From a checkpoint of a small contrastive image-text model.
Data: trained on rendered made-up planets, 195000 training examples, 2.7 epochs.
Rows from block 6 of the image encoder, named by matrix and row number. Each number is 200 + 20 x the weight over the matrix's rms, rounded and kept within 0 to 999. All counts start at 0.
# convs1: 3x3 conv (encoder.blocks.6.convs.1.weight, 112x112x3x3), inputs 63-71, a 3x3 kernel for each
convs1.22,180,193,190,233,233,200,222,202,194,177,199,192,201,221,220,212,205,181,208,222,203,213,220,208,154,180,179,191,203,178,233,205,191,180,180,150,213,190,162,157,178,221,218,205,205,220,177,203,143,154,197,260,234,207,200,198,214,270,219,231,233,251,259,215,207,228,184,213,204,193,193,194,191,203,192,183,161,177,164,171,144
convs1.23,212,221,199,192,188,205,235,226,222,202,188,206,209,182,200,221,214,208,193,203,192,183,183,178,214,209,204,229,208,192,214,216,203,197,217,206,174,177,227,194,195,201,190,192,177,165,186,220,180,227,188,181,176,206,183,183,178,217,190,212,214,237,240,235,237,201,219,222,225,176,189,190,161,165,142,161,149,135,183,182,170
convs1.24,210,175,217,199,185,203,237,185,170,199,177,188,207,196,218,228,192,198,195,186,234,205,222,221,216,205,217,188,201,178,203,212,211,182,196,176,204,206,198,204,224,183,192,236,202,206,176,183,188,184,158,196,187,168,180,180,209,213,184,219,208,184,190,211,215,221,221,216,258,199,186,214,174,192,198,187,182,199,214,203,185
convs1.25,186,205,216,206,218,240,189,185,199,187,208,204,201,201,231,193,182,188,176,181,191,182,184,208,170,178,175,158,180,182,190,185,200,203,183,185,222,203,168,192,198,177,154,204,184,209,198,198,195,230,207,164,201,186,222,235,166,175,198,218,169,180,194,180,190,210,206,200,205,224,214,188,179,186,197,184,208,194,188,182,188
convs1.26,190,194,209,172,176,199,163,156,162,216,222,228,198,194,211,175,172,170,207,198,204,186,175,185,202,178,189,191,209,214,195,192,204,191,208,198,200,246,213,157,174,166,165,150,153,183,209,195,187,207,170,184,163,155,214,197,218,218,232,218,196,210,188,206,208,232,210,171,193,216,218,203,219,228,212,193,200,199,194,199,192
convs1.27,216,228,218,224,219,237,188,178,177,196,205,224,200,219,249,173,182,189,207,211,210,211,222,210,202,195,196,177,207,185,207,209,206,191,215,215,215,239,227,200,209,219,178,179,185,208,207,242,185,178,170,201,182,185,214,215,232,164,144,175,237,250,237,207,207,191,223,203,212,236,229,200,219,206,206,206,202,210,189,195,189
convs1.28,201,189,192,204,194,190,200,184,175,189,212,176,215,210,201,207,190,192,215,190,235,203,214,204,216,208,199,211,201,225,176,179,194,196,207,193,211,218,233,187,224,238,177,187,204,212,240,192,238,209,186,191,200,191,164,211,196,204,218,206,190,198,191,194,182,175,200,192,223,198,198,238,189,194,226,189,181,183,219,200,198
convs1.29,217,204,238,193,189,217,212,200,219,229,200,222,187,202,222,198,187,234,200,209,211,234,221,194,223,200,188,216,196,209,250,231,209,204,203,214,190,218,210,214,190,170,219,227,186,201,233,207,170,196,194,203,211,197,214,165,192,183,220,192,192,200,172,208,214,179,220,221,178,216,213,221,192,199,197,206,204,196,241,209,191
convs1.30,204,167,221,209,170,226,220,178,197,223,195,211,199,183,228,236,201,212,205,216,220,214,169,233,221,178,228,207,185,201,207,199,198,219,210,183,186,178,183,205,201,203,215,177,210,183,192,180,187,223,200,163,187,179,174,184,213,197,217,219,191,160,194,194,186,189,218,165,186,185,232,213,216,200,211,184,187,191,195,179,215
convs1.31,169,196,214,197,190,208,232,233,222,192,196,202,209,215,219,210,217,229,194,200,224,217,219,197,199,200,185,186,208,201,198,205,213,217,210,211,195,233,202,189,210,181,194,200,197,210,229,224,204,215,217,219,198,203,210,217,233,178,170,183,214,203,204,213,172,157,219,193,207,192,195,205,197,221,222,206,241,205,203,210,202
convs1.32,213,214,227,202,201,229,189,207,209,216,206,232,196,212,200,185,200,192,193,207,219,202,206,211,210,210,193,203,208,186,189,191,212,207,218,190,177,205,183,190,219,202,206,185,182,176,175,184,203,215,201,157,161,172,234,179,180,172,160,167,178,193,189,202,224,205,221,205,223,210,212,184,188,198,205,210,181,214,217,222,205
convs1.33,205,220,174,220,226,190,171,183,195,199,183,195,210,178,215,194,223,211,214,159,212,241,177,181,243,204,190,217,197,200,213,186,179,245,227,172,205,212,211,177,207,186,226,185,223,232,219,195,185,243,198,195,192,191,173,199,180,204,229,192,210,198,247,203,230,225,207,218,221,199,212,187,240,167,212,234,164,182,213,189,203
convs1.34,200,182,170,191,178,190,187,199,169,207,188,177,210,194,206,198,207,162,209,194,184,208,214,196,221,208,193,214,192,193,165,184,167,190,196,180,215,161,180,212,161,199,208,179,216,193,181,185,215,177,194,204,202,208,139,178,212,164,208,212,187,196,204,208,203,208,212,197,208,193,210,187,213,220,207,210,213,200,193,203,184
convs1.35,190,184,180,212,197,193,224,211,192,200,201,198,206,210,211,187,177,191,216,205,215,229,225,211,238,213,200,180,199,205,229,221,232,209,186,222,197,227,199,189,221,182,176,218,168,195,205,194,190,208,178,200,223,153,227,232,229,231,207,168,227,185,195,188,193,204,189,198,211,188,191,192,215,202,214,217,204,218,214,183,208
convs1.36,233,232,199,207,226,219,186,204,196,207,222,212,213,194,204,185,200,189,203,197,190,197,204,188,188,199,184,183,168,175,201,197,195,192,203,194,181,200,208,157,199,198,229,187,166,197,223,234,181,209,193,237,178,200,206,216,209,223,163,127,214,202,156,193,204,204,191,195,191,181,232,182,206,199,196,212,198,187,189,190,156
convs1.37,201,220,206,204,196,208,168,177,198,213,222,224,202,207,210,201,215,236,210,217,191,206,212,193,188,214,201,228,226,226,198,191,197,186,174,212,241,218,234,181,190,179,173,174,156,223,232,211,180,175,180,176,169,159,201,212,190,205,169,196,228,210,208,168,173,160,168,207,188,197,208,210,199,207,194,190,190,178,185,185,199
convs1.38,221,217,214,218,191,176,191,189,175,199,208,187,211,198,191,172,146,188,204,182,202,189,181,195,184,185,207,210,203,205,210,192,205,200,197,181,222,196,202,186,169,156,161,188,217,203,212,179,174,176,192,171,214,198,225,199,195,186,178,248,235,259,198,229,193,191,193,198,196,191,186,194,197,194,196,183,183,194,197,204,202
convs1.39,188,164,194,162,171,210,198,182,210,197,205,201,178,177,175,187,188,193,200,190,211,188,206,214,224,217,229,214,194,187,223,197,213,194,208,197,203,204,194,206,201,189,202,227,198,223,212,188,211,188,206,211,201,201,187,186,223,164,234,195,206,167,191,187,191,183,214,200,188,222,218,209,194,179,210,190,210,225,200,231,229
convs1.40,195,167,195,161,165,169,163,170,141,196,187,184,197,208,209,182,197,215,214,207,206,185,209,220,180,197,212,186,198,181,186,198,201,185,212,201,228,222,243,219,208,216,213,191,208,188,182,211,217,200,213,187,190,190,192,180,214,204,205,202,184,192,189,214,222,229,229,199,182,198,209,206,185,195,204,161,230,225,190,206,236
convs1.41,196,181,219,197,183,175,183,171,195,203,202,200,193,174,171,202,205,187,232,241,239,214,210,236,210,219,226,192,191,184,198,222,194,176,179,190,190,189,187,211,212,212,214,228,193,187,207,193,205,191,186,196,203,201,213,202,215,176,192,193,212,217,226,214,190,195,230,214,216,206,181,216,212,222,227,197,198,198,210,221,214
convs1.42,203,186,199,199,187,204,192,165,178,207,230,206,173,195,201,198,202,203,186,206,196,195,193,217,206,220,220,196,186,199,177,209,214,195,206,208,178,133,146,191,172,183,230,239,230,198,170,194,198,176,170,210,225,205,212,208,213,215,169,213,211,230,208,160,216,186,206,224,165,173,200,179,186,212,193,174,202,220,216,206,210
convs1.43,188,208,198,196,215,209,191,192,186,194,204,236,200,211,194,213,195,184,214,204,211,210,214,201,192,192,179,204,211,220,200,200,219,201,200,206,199,206,216,187,227,221,198,190,196,186,213,194,209,220,200,211,206,196,200,187,220,240,257,223,257,221,195,223,196,209,219,174,218,209,200,214,204,191,212,194,214,194,190,173,188
convs1.44,188,191,174,173,181,174,191,194,204,190,182,185,179,205,185,184,177,191,183,182,179,172,210,195,212,199,209,213,214,226,218,232,217,198,223,206,203,192,179,194,194,209,224,203,207,216,205,198,222,223,208,216,197,203,189,215,221,220,216,224,191,191,204,200,222,199,211,212,185,235,229,192,183,201,180,200,216,200,213,211,207
convs1.45,211,160,226,189,220,209,198,184,188,204,180,210,191,212,210,187,208,207,207,194,192,202,191,211,187,198,220,202,200,196,195,217,196,201,187,213,195,210,184,230,181,159,215,216,166,227,223,208,220,224,218,207,177,179,230,204,207,208,235,213,205,244,215,184,193,187,202,188,193,195,204,212,197,184,184,204,229,201,189,194,209
convs1.46,233,187,197,203,182,208,181,203,200,200,186,191,191,204,186,203,210,185,205,199,199,197,197,193,211,212,198,218,229,197,203,204,188,177,192,155,213,176,193,216,182,206,199,237,217,145,181,197,199,231,198,210,172,214,178,187,187,190,180,187,194,190,193,184,232,200,201,224,197,191,208,178,221,205,179,206,194,181,190,190,201
convs1.47,218,231,204,209,211,196,188,192,191,202,224,221,196,207,197,205,229,185,209,212,201,187,190,190,217,169,207,214,228,187,238,207,186,234,181,163,214,248,194,202,218,195,215,191,149,193,183,209,220,202,213,197,177,177,196,160,162,188,170,224,196,227,212,186,240,208,211,231,200,212,262,208,213,226,196,200,201,179,216,187,191
convs1.48,215,220,191,228,223,198,234,221,222,208,183,215,201,186,204,202,192,198,212,195,173,205,208,196,211,200,195,184,195,181,197,185,238,209,219,213,162,173,194,183,186,190,191,233,227,203,226,175,191,188,181,213,225,203,225,201,198,185,185,218,209,186,203,193,196,206,200,256,188,233,188,230,203,186,169,208,175,219,191,199,208
convs1.49,215,239,198,203,213,205,223,223,182,206,204,192,216,233,224,207,207,200,182,193,200,173,191,210,173,182,206,200,199,198,206,242,209,196,218,189,187,183,189,206,168,205,198,202,184,218,203,180,222,200,199,224,194,195,221,232,220,213,201,205,225,160,165,193,222,215,195,222,213,182,215,213,175,187,206,169,200,214,187,213,180
convs1.50,213,201,186,266,219,234,207,176,232,207,204,213,236,232,214,203,210,191,197,214,204,209,206,242,218,211,215,201,208,190,207,202,169,215,175,151,257,199,226,184,208,226,215,194,214,238,215,180,187,218,200,191,207,210,214,188,203,217,212,235,153,202,170,165,163,203,192,196,155,237,180,201,200,203,194,212,227,210,199,193,171
convs1.51,225,224,211,202,216,219,208,221,196,231,219,202,201,211,210,197,210,211,187,175,184,193,198,186,188,195,175,218,219,205,205,197,212,179,206,187,185,243,209,229,207,218,207,247,199,193,243,223,243,212,206,213,219,212,173,141,142,165,189,173,141,175,141,177,164,181,184,179,212,217,186,235,205,191,208,203,184,192,207,194,191
convs1.52,172,213,179,195,204,203,190,201,179,187,220,191,202,206,197,175,198,181,169,201,185,173,194,208,176,188,223,194,177,168,195,188,174,170,169,194,171,177,197,193,199,196,178,170,172,200,192,199,197,206,192,198,217,210,184,178,193,173,179,205,208,215,190,216,195,216,239,198,212,216,191,211,195,209,177,200,219,223,199,198,192
convs1.53,203,187,179,195,206,163,188,189,197,194,213,212,202,227,215,188,190,202,194,199,183,190,190,196,196,204,202,168,192,208,205,240,214,176,188,185,193,167,178,212,213,173,223,195,174,214,181,184,197,240,221,175,199,174,196,206,204,198,210,188,211,155,195,226,220,216,222,178,204,213,242,236,158,184,190,171,199,177,169,191,213
convs1.54,241,214,234,185,159,182,220,164,216,199,197,193,208,198,211,183,197,207,209,202,208,219,209,250,211,194,205,210,210,206,187,169,206,186,176,164,208,198,210,214,198,210,224,216,215,180,199,192,171,242,214,168,199,198,180,169,193,170,189,214,181,215,223,226,251,203,261,239,223,212,211,172,223,215,213,182,191,221,202,203,195
convs1.55,215,211,202,192,212,187,226,226,198,210,221,225,208,197,175,191,212,205,177,194,175,193,213,194,197,200,200,184,200,176,178,224,200,203,196,197,211,208,219,234,213,224,234,222,217,223,190,223,227,177,226,227,204,215,187,197,188,179,181,194,212,225,223,195,202,187,181,193,201,171,207,177,181,180,180,180,194,172,205,192,199
convs1.56,178,170,193,195,208,196,204,195,209,200,156,171,206,209,219,198,186,233,182,185,189,221,208,207,230,207,209,179,196,200,209,232,206,193,209,201,200,186,201,179,181,193,203,195,207,221,210,214,211,209,199,229,214,217,216,244,213,243,228,232,218,210,208,209,217,189,198,205,192,218,174,198,170,169,180,173,209,180,206,210,198
convs1.57,171,165,182,206,212,222,208,230,229,217,225,212,227,220,214,199,193,183,210,256,216,217,209,223,223,207,201,204,175,179,166,162,185,194,200,230,224,211,207,219,203,223,180,194,207,197,208,205,212,223,235,197,194,220,195,207,209,205,218,221,223,176,216,198,208,188,218,208,163,213,213,163,214,239,243,202,207,210,215,184,221
convs1.58,186,175,201,188,186,200,193,213,229,177,180,215,200,187,206,239,240,200,170,180,193,183,196,183,204,208,195,198,211,199,213,222,212,195,191,199,230,230,217,217,194,184,204,166,170,204,211,211,169,182,209,184,193,193,201,208,232,222,169,217,223,209,198,200,199,163,219,215,213,160,204,205,182,178,184,177,205,190,215,231,217
convs1.59,218,214,225,201,207,211,193,200,209,233,212,199,196,189,219,210,225,214,194,178,193,206,180,169,224,225,182,215,216,213,198,226,167,195,180,199,188,180,218,183,154,192,231,199,240,187,208,198,204,191,205,224,161,196,154,175,174,218,163,179,235,235,176,198,231,212,225,216,209,180,194,211,186,169,164,188,210,186,191,211,195
convs1.60,203,175,207,184,169,190,176,180,210,180,167,175,191,174,187,197,184,189,182,174,195,206,187,198,210,209,212,201,188,191,203,181,197,215,198,195,196,190,179,215,236,204,163,187,175,191,207,179,183,192,214,141,204,171,199,168,179,192,179,193,210,213,209,204,234,225,221,204,200,246,211,213,211,201,208,213,192,201,226,226,228
convs1.61,189,204,187,204,199,195,197,215,212,205,187,201,172,182,179,184,195,174,178,188,176,204,205,185,213,222,203,197,200,181,198,204,225,205,241,227,206,209,222,212,192,208,212,206,189,220,213,193,213,168,202,211,198,186,202,211,233,205,196,190,191,165,189,194,229,217,194,211,205,190,203,196,195,215,197,203,182,198,219,221,212